A small image FSQ autoencoder, trained from scratch.
Model: 7.35M parameters, 32-pixel images, encoder norm layernorm, encoder num experts 8, decoder activation gelu.
Data: trained on pen-drawn characters of a made-up script with 800 signs, 395000 training examples, 7.4 epochs.
Rows from block 4 of the encoder of a small image FSQ autoencoder, named by matrix and row number. Rows with one number within an expert belong to one neuron, the router's apart. Each number is 50 + 12 x the weight over its row's rms, rounded and kept within 0 to 99. All counts start at 0.
Before each expert's rows are labels from the 100 images, of 14848, where the router gives the expert most weight on average: "peak at" is the part of the image that holds the peak; "colour at peak" is the nearest of a few named colours to the mean colour under the peak. Only what is clearly more common there than usual is listed. The data: pen-drawn characters of a made-up script with 800 signs.
# router: router (encoder.blocks.4.mlp.router.weight, 8x256, trained with AdamW), inputs 0-255
# up: expert up (encoder.blocks.4.mlp.up, 8x64x256), inputs 0-255
# down: expert down (encoder.blocks.4.mlp.down, 8x256x64, transposed), outputs 0-255

# expert 5
peak at: bottom left
colour at peak: white
router.5:42 37 42 40 33 83 60 52 59 53 62 57 51 55 68 52 56 59 38 39 66 54 56 46 42 24 39 41 50 50 56 51 59 51 54 29 58 12 31 68 42 43 60 52 51 56 65 41 41 53 41 55 54 64 45 45 28 54 35 71 59 46 45 39 29 69 37 49 44 51 51 28 47 56 53 46 27 46 51 50 38 56 38 51 55 42 49 69 72 70 41 40 60 55 50 48 54 53 54 44 56 58 66 54 46 29 60 55 41 52 46 48 46 64 61 51 61 68 65 46 38 37 64 47 51 40 41 37 51 41 53 59 36 58 53 31 56 53 45 57 51 65 39 45 73 40 41 36 55 45 44 45 30 60 19 55 58 36 52 43 36 63 35 66 40 66 50 62 55 54 29 70 55 82 40 22 55 68 62 54 53 37 63 68 59 51 69 42 74 63 41 46 49 27 57 57 44 43 51 44 53 49 61 48 28 56 35 63 76 60 39 52 40 67 51 39 33 46 55 46 61 64 68 48 35 39 45 60 64 55 44 56 45 57 57 38 67 61 37 45 60 43 43 62 67 64 75 46 59 68 62 78 57 51 30 29
up.7:58 47 51 38 31 56 33 42 29 44 46 31 62 70 43 48 42 36 72 42 53 65 38 63 34 38 47 62 63 36 41 42 59 46 35 50 54 66 65 37 63 49 24 49 57 56 42 49 50 56 56 35 57 54 84 43 52 51 41 49 37 45 62 61 55 56 42 41 42 68 45 49 55 31 49 48 49 46 42 63 59 47 61 47 53 62 39 79 36 44 42 60 37 45 49 62 49 49 61 60 33 79 53 61 59 56 42 33 50 44 50 51 34 65 64 68 30 43 43 50 45 72 41 29 59 54 76 43 31 37 55 70 63 43 63 51 44 44 49 37 63 44 61 35 40 41 45 63 54 61 67 71 64 34 51 45 58 57 40 65 49 37 72 53 61 40 36 42 57 49 61 26 51 46 43 41 43 21 25 60 24 69 52 35 64 44 53 64 38 55 47 57 43 68 49 51 37 62 56 52 60 72 63 44 33 44 43 39 25 40 55 49 51 30 54 48 45 34 44 70 53 42 55 49 51 51 54 66 56 45 54 46 53 64 26 59 50 79 44 34 55 33 52 50 59 33 11 52 61 42 65 35 47 64 53 57
down.7:32 46 30 53 62 68 45 39 75 62 61 46 49 50 50 59 65 49 56 42 54 44 56 42 51 39 55 51 47 34 49 63 46 50 59 66 47 69 55 63 60 70 30 67 49 51 66 53 60 57 58 49 50 50 48 64 53 48 72 47 68 35 26 37 62 46 58 53 42 50 48 51 45 74 64 49 44 47 61 54 59 73 40 60 66 71 40 32 56 30 49 38 43 43 50 37 49 46 43 34 62 51 66 48 65 48 40 42 71 72 66 27 60 52 35 58 70 49 33 42 41 61 57 64 69 45 34 68 32 61 66 49 55 34 63 50 36 53 56 55 68 63 54 26 45 34 35 49 49 67 21 46 50 43 44 39 58 45 28 41 32 57 29 62 67 48 63 27 72 18 48 43 57 30 57 62 49 63 31 44 32 56 66 61 63 34 51 39 45 47 51 45 52 58 61 55 59 54 29 49 73 29 64 66 48 52 59 40 47 60 38 49 40 44 53 33 67 52 52 26 51 52 31 35 52 43 32 66 39 65 47 25 43 49 42 47 52 47 57 61 51 51 54 29 46 60 63 62 39 54 29 54 67 57 37 36
up.8:54 27 48 34 36 37 60 53 65 63 37 46 43 39 32 64 35 60 52 41 46 45 76 57 37 62 66 50 55 48 56 69 41 38 65 40 38 52 50 53 39 44 61 57 49 66 46 15 38 43 56 52 46 36 53 49 76 51 80 56 53 66 51 79 51 38 37 56 54 59 88 52 66 62 57 49 23 65 55 48 42 38 55 65 51 44 76 54 33 55 39 45 57 58 64 66 40 52 47 47 56 55 84 38 26 68 50 48 35 48 49 42 58 50 32 47 28 52 43 53 60 43 52 27 49 56 66 54 47 49 62 62 47 65 31 51 37 54 49 67 57 58 80 43 59 49 42 51 51 43 54 73 55 48 31 38 42 63 72 56 42 38 47 63 52 57 70 46 56 40 52 66 34 74 43 43 28 48 79 81 33 50 46 45 49 53 51 51 23 45 36 59 70 57 59 47 39 35 72 47 58 49 53 54 48 41 44 44 43 35 51 58 66 43 35 48 43 53 48 57 39 64 50 53 44 54 46 54 53 49 41 53 55 55 43 35 46 23 56 65 70 66 44 41 61 51 38 29 57 39 53 53 50 52 39 42
down.8:44 40 62 46 41 52 27 47 43 28 44 45 57 54 51 67 53 58 58 53 43 71 40 49 56 51 55 41 59 49 43 54 46 39 49 47 60 52 68 54 54 47 38 54 49 50 38 42 70 70 42 43 55 46 69 42 22 38 57 51 54 38 54 71 43 52 55 26 46 51 42 57 33 70 55 70 40 32 60 70 65 53 53 74 67 64 43 48 51 42 50 41 51 49 34 46 50 38 56 59 63 44 60 64 64 44 26 47 61 61 45 43 28 51 43 48 62 45 56 53 27 67 44 67 61 38 29 71 49 55 37 76 47 73 63 66 33 37 44 44 43 43 62 40 51 45 37 42 46 54 47 49 51 55 49 60 53 33 32 53 35 56 48 21 48 56 64 37 54 89 45 38 61 32 62 42 35 58 31 53 44 50 65 50 57 36 36 47 48 40 41 27 41 52 46 52 45 47 53 48 49 51 62 70 58 54 51 52 58 52 37 61 30 65 72 39 42 30 53 59 52 67 49 47 60 27 49 48 47 56 52 43 38 60 38 64 42 49 57 59 61 79 97 64 39 51 57 82 49 27 41 38 66 60 64 57

# expert 4
peak at: bottom centre
colour at peak: black
router.4:68 60 64 37 48 50 62 59 45 28 38 49 51 52 52 33 43 59 40 55 47 65 26 48 67 65 36 44 47 70 47 46 40 41 53 26 40 57 52 33 43 43 51 41 62 31 30 48 55 61 52 64 48 46 46 25 54 52 46 42 36 32 65 51 52 62 95 36 65 42 43 72 69 49 54 22 42 42 41 67 48 40 52 62 63 47 56 47 67 52 53 53 40 57 60 61 51 42 41 44 63 37 31 76 40 58 20 38 59 17 60 52 54 57 41 51 61 58 47 51 70 50 64 36 46 55 49 48 54 39 65 65 40 30 70 44 35 45 37 56 58 32 57 41 31 59 71 57 55 52 66 58 74 39 50 58 34 60 39 48 35 48 44 65 50 65 43 36 35 49 54 47 47 50 56 52 53 44 64 60 48 47 58 39 48 32 59 65 43 53 61 35 29 60 41 42 44 37 39 52 68 59 58 47 73 68 49 38 55 50 64 44 46 54 60 56 52 49 38 46 28 54 29 42 36 23 36 43 52 35 62 38 37 44 32 77 68 43 43 43 50 30 44 54 66 37 42 37 69 51 27 54 47 55 50 50
up.0:47 40 55 71 46 50 41 52 47 82 54 43 56 41 56 48 31 42 58 65 47 40 62 49 36 58 46 66 52 57 48 35 55 39 36 63 48 46 41 68 48 63 36 37 47 47 61 54 52 49 64 36 73 57 82 50 42 37 73 62 64 42 47 61 48 36 39 42 55 42 56 44 63 58 57 52 47 44 51 51 37 44 47 36 60 39 45 36 33 09 41 43 60 67 57 55 46 57 54 41 57 28 26 55 39 61 51 63 65 55 75 52 47 38 50 53 51 55 43 45 59 32 53 21 55 48 71 31 55 62 69 34 54 44 35 52 37 64 31 48 50 40 46 41 32 50 47 49 48 70 43 28 52 60 70 42 59 52 48 69 40 60 58 39 53 45 53 47 57 82 43 57 62 24 39 42 92 42 35 49 53 54 52 53 56 40 39 59 28 43 42 55 67 59 56 63 48 62 61 52 60 34 55 30 43 54 39 31 41 61 44 67 52 58 42 57 52 62 43 50 55 43 53 27 53 75 50 63 28 60 64 52 54 78 40 28 41 38 58 26 36 61 39 53 37 51 30 47 59 55 55 56 54 52 47 38
down.0:54 77 53 68 38 46 30 68 62 53 34 20 54 53 29 45 49 72 50 46 70 38 48 51 46 56 57 54 71 65 63 45 71 53 80 50 56 45 49 55 33 37 59 45 40 65 58 30 58 21 53 36 41 44 53 27 40 52 38 63 50 64 36 36 46 55 42 26 32 57 50 44 44 42 55 40 71 62 42 48 51 43 58 39 51 55 47 61 48 59 46 52 70 59 53 43 54 56 56 54 44 51 59 58 38 43 47 74 37 45 56 55 52 55 54 50 47 37 65 57 35 45 48 42 44 49 40 25 65 78 46 45 55 58 53 69 54 44 30 57 37 49 54 36 53 54 41 53 53 38 54 58 60 52 57 53 40 57 45 58 65 36 66 44 59 39 43 19 42 35 79 36 34 30 44 51 55 59 41 28 37 66 51 49 61 42 44 57 50 37 31 52 52 30 48 37 52 65 51 53 54 44 44 50 32 58 42 36 44 57 65 38 43 54 41 53 31 62 50 13 53 40 68 56 79 60 62 46 82 51 66 53 56 64 33 51 18 49 31 59 31 41 45 72 35 47 48 48 49 48 48 44 56 52 71 60
up.1:58 40 43 44 24 59 47 50 24 45 51 65 44 62 40 63 45 58 54 23 53 38 48 67 58 61 56 40 32 72 43 54 40 13 45 33 47 53 69 27 52 54 58 47 33 61 34 54 51 68 55 54 40 35 51 47 62 57 47 42 47 54 61 59 46 65 66 61 58 43 41 49 53 55 67 28 44 45 43 72 25 57 58 56 51 60 52 53 53 39 66 54 48 68 63 54 38 65 49 63 47 71 41 40 53 69 54 57 38 43 64 51 26 64 44 46 54 47 52 51 72 35 40 42 44 59 51 61 43 35 54 48 41 56 65 32 67 29 62 48 39 38 49 48 42 52 63 61 54 50 57 37 42 62 53 48 35 57 63 51 47 43 67 48 43 61 27 53 40 54 59 33 41 74 39 51 70 44 60 71 69 41 49 47 50 35 37 47 51 57 49 33 30 47 26 67 78 43 70 34 62 79 55 50 50 57 29 49 33 58 46 54 33 53 32 61 38 48 58 65 44 37 30 54 54 43 56 56 24 38 74 57 65 37 34 59 66 50 71 29 60 50 67 51 41 43 44 59 63 48 40 44 55 31 47 57
down.1:61 61 59 24 52 42 51 39 22 37 32 60 58 60 51 44 46 40 64 35 68 42 29 59 53 56 49 48 42 60 31 38 16 59 41 33 53 46 50 40 51 35 69 64 46 50 36 40 47 58 42 64 41 39 64 47 34 54 52 46 35 34 71 77 57 34 48 36 54 52 23 60 72 46 46 43 32 45 54 44 50 34 59 70 55 46 34 47 54 43 63 53 38 32 39 51 53 46 58 65 53 45 39 74 48 77 40 45 45 54 56 66 35 50 46 52 66 33 53 54 54 64 39 51 42 59 47 58 41 38 43 52 32 65 48 48 60 31 52 43 48 51 65 54 46 41 62 59 56 51 59 62 52 60 40 60 69 55 56 59 42 32 46 47 52 55 38 28 39 64 44 41 52 74 43 68 53 61 55 57 68 42 55 49 42 80 49 61 54 75 45 48 42 58 41 50 60 22 65 37 41 66 52 37 70 51 69 46 75 56 74 38 49 60 64 66 47 45 49 64 44 57 60 55 54 36 58 33 65 43 29 55 25 29 54 47 66 69 57 34 65 64 45 57 54 42 35 55 63 44 64 36 33 29 52 56

# expert 1
peak at: centre
colour at peak: grey
router.1:51 50 54 82 40 52 64 60 40 69 56 34 50 31 40 32 71 44 37 55 66 41 67 43 38 38 56 30 61 62 60 35 62 37 48 69 58 40 63 59 58 48 39 41 55 37 46 51 66 60 43 66 68 50 45 61 54 38 63 46 36 63 51 54 50 60 70 61 56 37 57 66 55 47 61 42 49 61 66 52 64 44 76 57 53 51 36 62 41 29 34 50 45 48 55 45 66 57 24 52 47 50 48 65 48 48 66 78 68 45 46 63 64 72 52 61 66 65 63 48 51 46 42 34 42 51 40 42 49 34 45 58 64 61 37 51 39 57 41 53 50 45 57 31 69 61 25 55 41 47 52 50 71 45 46 69 44 48 39 43 34 53 24 65 52 36 43 22 65 47 41 38 69 41 50 55 44 61 54 60 53 68 69 48 63 37 57 40 36 52 70 49 45 46 47 53 49 72 38 49 39 20 48 59 34 65 51 68 30 67 58 50 51 65 45 46 20 58 63 29 63 60 67 48 53 43 46 44 72 52 58 48 46 48 54 67 42 75 46 77 54 50 65 44 54 49 70 42 59 57 49 67 75 55 50 53
up.9:36 33 43 38 46 71 64 28 54 42 57 54 32 62 46 35 54 57 55 24 49 59 50 49 40 36 45 34 33 42 46 54 62 44 45 45 25 52 37 55 42 77 41 55 51 47 45 77 44 56 38 45 57 56 62 63 54 53 54 47 53 31 62 41 44 56 52 66 53 58 31 59 62 42 37 57 62 45 57 47 53 44 38 70 40 60 19 68 76 54 43 59 43 65 66 42 48 26 51 47 69 77 42 41 71 34 57 52 59 51 33 44 52 51 45 55 83 41 54 41 47 32 55 71 53 54 49 51 46 46 46 43 53 36 55 33 59 46 66 50 65 62 46 57 48 27 50 39 43 39 50 41 37 51 39 50 34 57 52 46 46 93 58 64 46 52 67 56 55 64 55 54 68 56 54 47 50 47 61 50 50 38 50 63 52 43 50 55 45 75 70 42 49 63 58 60 77 49 40 39 46 64 41 55 50 36 32 52 50 34 46 59 60 35 47 53 57 66 40 58 29 44 28 33 33 45 47 51 13 70 43 66 69 48 55 51 55 51 46 42 50 16 43 36 50 51 50 33 51 68 56 42 54 31 38 32
down.9:60 43 65 39 51 30 46 81 51 61 23 46 50 38 38 61 41 61 51 43 70 45 44 55 44 72 43 55 75 64 46 46 36 68 80 51 66 38 41 52 43 31 63 34 57 54 37 19 39 50 50 37 27 32 57 47 52 53 40 49 53 59 42 56 51 55 48 35 36 61 45 52 07 52 46 44 60 53 30 51 74 49 57 53 65 42 44 45 44 46 51 51 51 50 51 48 40 74 63 61 46 51 47 41 36 72 48 57 43 54 67 56 50 48 56 45 41 43 45 59 42 76 50 43 41 50 51 35 54 59 55 54 25 72 49 66 59 43 40 54 38 34 72 34 52 49 55 51 52 54 65 53 60 58 67 54 56 61 60 60 79 29 56 40 47 43 56 71 38 42 54 55 38 35 45 50 54 47 53 35 44 55 61 39 55 72 36 61 32 24 38 46 48 44 37 41 47 56 58 59 42 61 44 55 47 48 59 44 44 58 61 30 35 53 51 62 33 43 47 50 54 53 66 62 64 56 69 48 90 34 55 52 45 51 39 47 33 53 46 45 53 31 44 69 33 54 47 44 52 19 56 41 21 56 69 63
up.10:53 51 53 58 54 68 47 45 65 54 46 50 59 67 53 37 51 32 51 43 45 65 39 32 42 46 55 49 35 38 48 36 31 71 55 48 53 51 66 62 53 68 30 59 62 48 52 50 49 40 46 25 56 53 39 47 26 54 45 41 49 61 66 54 46 58 43 55 73 64 52 40 74 50 38 54 46 45 53 41 27 53 17 51 46 43 61 54 54 54 37 46 53 54 23 46 58 07 73 43 58 56 41 43 39 75 60 45 36 51 54 44 59 50 33 55 58 53 52 44 45 54 55 56 64 55 59 62 45 46 39 43 46 16 48 43 66 70 48 48 53 49 33 61 40 43 39 40 43 61 54 71 54 59 24 40 40 41 54 62 40 40 65 37 41 38 27 61 34 86 58 67 48 46 40 23 39 59 55 68 56 45 44 74 38 42 61 41 65 46 30 26 74 41 61 49 28 38 46 57 63 61 40 44 48 63 39 54 27 54 45 69 65 50 50 55 64 75 71 59 47 66 34 51 41 52 56 55 41 54 53 54 45 72 58 40 45 35 55 45 66 23 47 48 47 55 51 46 44 43 63 54 43 49 40 29
down.10:60 69 64 31 48 47 44 52 44 39 35 67 52 47 51 60 42 60 66 44 31 54 35 60 59 61 49 41 51 62 53 47 05 61 54 31 64 43 49 44 45 36 56 41 58 38 41 41 51 49 53 58 44 31 61 53 51 62 54 50 45 44 53 78 52 51 71 28 51 47 23 62 68 61 42 37 38 53 36 58 41 48 61 67 77 52 50 34 54 42 61 61 44 24 54 57 60 43 52 69 54 45 48 64 39 64 40 37 45 09 75 59 41 52 53 47 57 36 40 59 57 58 45 53 50 41 48 45 51 33 56 57 42 55 54 53 41 33 46 51 29 27 62 46 48 53 77 53 56 49 54 61 46 69 59 56 71 59 60 44 34 36 47 45 43 64 38 55 43 45 45 35 42 51 50 72 70 41 54 67 52 49 54 47 43 71 33 50 47 48 45 56 24 58 37 49 57 32 56 43 47 65 59 56 63 51 46 43 63 52 53 23 50 51 44 63 63 65 49 75 51 43 46 64 48 44 60 39 75 35 47 55 35 43 31 71 76 52 59 35 69 39 44 76 49 50 42 48 61 25 38 44 25 43 40 62

# expert 3
peak at: middle right
colour at peak: grey
router.3:52 59 50 44 45 41 48 39 77 43 80 52 52 58 66 45 32 56 42 54 38 63 34 33 54 52 56 61 43 49 65 49 40 40 72 59 46 55 46 40 47 67 42 55 46 64 43 43 18 41 50 48 55 51 71 52 53 71 50 58 60 49 45 72 63 49 50 42 70 53 38 36 44 35 34 62 71 48 42 36 35 34 33 42 37 46 50 42 49 54 50 65 63 63 45 45 56 62 47 34 37 50 51 32 44 63 55 26 34 65 38 55 42 50 28 54 33 51 42 31 41 61 53 37 63 41 68 40 37 44 35 53 56 24 47 42 48 46 57 49 56 48 33 65 39 40 67 46 30 55 70 58 49 32 38 53 48 40 49 33 64 37 69 37 45 48 75 72 26 45 61 55 38 30 55 48 39 43 65 35 65 26 60 46 51 59 45 51 58 39 65 65 59 42 55 46 51 47 42 72 50 78 40 71 33 49 53 66 39 63 47 65 43 50 59 60 82 57 61 67 45 50 25 39 65 57 54 77 29 45 49 53 55 56 76 44 59 51 42 52 55 39 41 36 52 48 34 38 38 38 40 54 48 30 61 38
up.9:53 31 40 57 53 52 35 49 50 55 57 28 54 35 56 51 58 46 53 85 72 55 48 70 38 47 33 65 56 47 54 50 36 61 49 61 46 72 57 41 35 44 51 52 52 51 52 44 85 44 32 50 54 49 43 53 34 49 72 28 44 56 58 39 31 58 47 42 36 41 47 67 45 46 35 48 39 51 62 45 63 62 56 64 48 60 48 58 68 21 75 38 40 45 53 50 49 53 66 62 66 51 45 45 34 46 45 55 53 58 45 47 59 57 54 71 70 57 41 42 48 62 41 40 46 75 52 40 14 45 51 34 47 53 38 78 64 65 56 25 64 58 48 42 52 39 33 59 76 52 35 35 72 43 37 36 66 50 61 50 52 66 49 35 49 28 44 33 75 56 71 58 56 67 50 40 74 88 56 52 59 46 36 32 80 45 58 72 46 41 38 48 37 44 37 45 44 55 54 60 52 34 55 43 52 41 50 53 38 60 38 45 55 65 63 50 48 51 48 36 53 62 58 57 57 50 45 54 53 65 39 39 49 56 50 46 44 35 42 79 59 64 38 47 56 52 48 77 48 45 59 44 50 46 38 63
down.9:53 64 43 41 48 45 63 51 40 66 39 41 36 44 43 47 44 65 43 30 36 47 67 49 54 53 34 38 47 63 43 33 56 55 66 45 70 45 15 51 56 43 66 45 70 33 51 45 56 56 60 44 51 55 52 61 56 65 50 65 55 56 65 61 66 68 37 58 45 42 36 54 26 44 58 58 30 62 44 37 47 34 61 44 41 49 57 44 50 54 42 77 45 49 29 56 42 57 39 74 44 42 45 48 37 60 47 68 63 38 29 66 31 55 64 49 23 50 69 64 42 32 51 53 42 51 62 38 58 59 57 63 27 53 50 49 51 47 48 62 32 41 52 60 57 50 66 66 32 53 53 70 43 63 54 51 43 51 64 50 58 46 49 48 47 62 48 18 49 69 73 56 52 42 43 68 64 17 49 38 52 65 67 54 42 53 31 49 48 43 65 59 49 48 38 56 63 44 64 41 29 43 43 55 40 58 36 21 60 58 73 53 78 53 28 60 58 45 45 55 50 48 55 30 54 52 40 35 63 51 58 51 40 50 47 61 18 52 64 37 68 58 60 47 54 45 45 20 71 28 44 59 70 69 47 43
up.10:27 44 53 77 54 39 73 40 39 56 56 41 42 39 54 69 63 36 39 61 69 38 56 55 46 39 28 65 47 45 39 49 50 51 29 68 67 64 32 64 25 65 61 63 40 75 44 44 52 59 39 40 58 38 46 45 56 74 64 61 44 44 45 53 54 50 42 42 39 42 24 38 39 53 61 50 62 55 55 43 50 51 59 48 55 55 54 30 47 17 62 64 64 55 57 44 51 56 54 59 52 41 46 50 53 60 62 55 59 44 29 47 35 62 37 62 42 51 30 37 52 56 46 29 50 46 49 67 62 49 47 53 48 66 44 48 64 60 54 46 69 52 39 35 46 26 66 78 63 28 29 51 64 39 41 36 62 42 43 57 46 61 55 29 49 29 60 41 69 67 62 43 37 37 47 65 57 66 46 79 42 53 45 45 61 50 41 49 59 39 32 58 62 71 59 37 66 45 63 48 68 31 60 48 46 70 27 39 52 78 58 42 61 38 38 40 38 53 44 55 56 63 50 46 52 52 48 52 62 55 56 69 37 48 46 45 44 31 71 64 76 65 57 45 46 62 62 40 64 63 33 54 35 37 35 50
down.10:50 58 48 59 54 52 41 47 39 36 75 48 40 43 53 53 51 26 44 46 63 48 57 53 51 47 44 54 47 51 46 38 56 58 38 63 44 41 55 50 48 41 46 45 36 64 45 56 50 52 52 40 50 79 36 27 47 37 32 51 43 72 52 36 32 29 39 53 62 56 71 37 50 36 35 66 68 63 52 38 54 53 44 12 28 48 42 74 36 58 39 32 57 67 49 67 49 55 61 33 43 55 53 57 54 55 59 51 34 78 21 55 67 48 61 46 41 60 72 45 47 49 53 48 50 46 59 41 59 55 41 40 76 45 32 51 53 67 49 50 50 74 44 56 53 50 36 46 46 47 67 37 49 38 50 52 38 45 59 56 70 55 75 45 44 47 56 91 46 42 54 63 55 48 46 37 43 66 44 44 56 43 38 55 45 84 73 51 52 55 48 57 73 49 57 44 36 60 47 49 33 56 31 15 39 53 78 66 41 52 45 65 62 52 50 50 36 46 51 47 51 38 69 60 54 79 60 55 43 58 44 73 48 56 74 32 43 60 57 62 35 63 24 22 49 51 51 55 44 44 64 49 54 46 50 51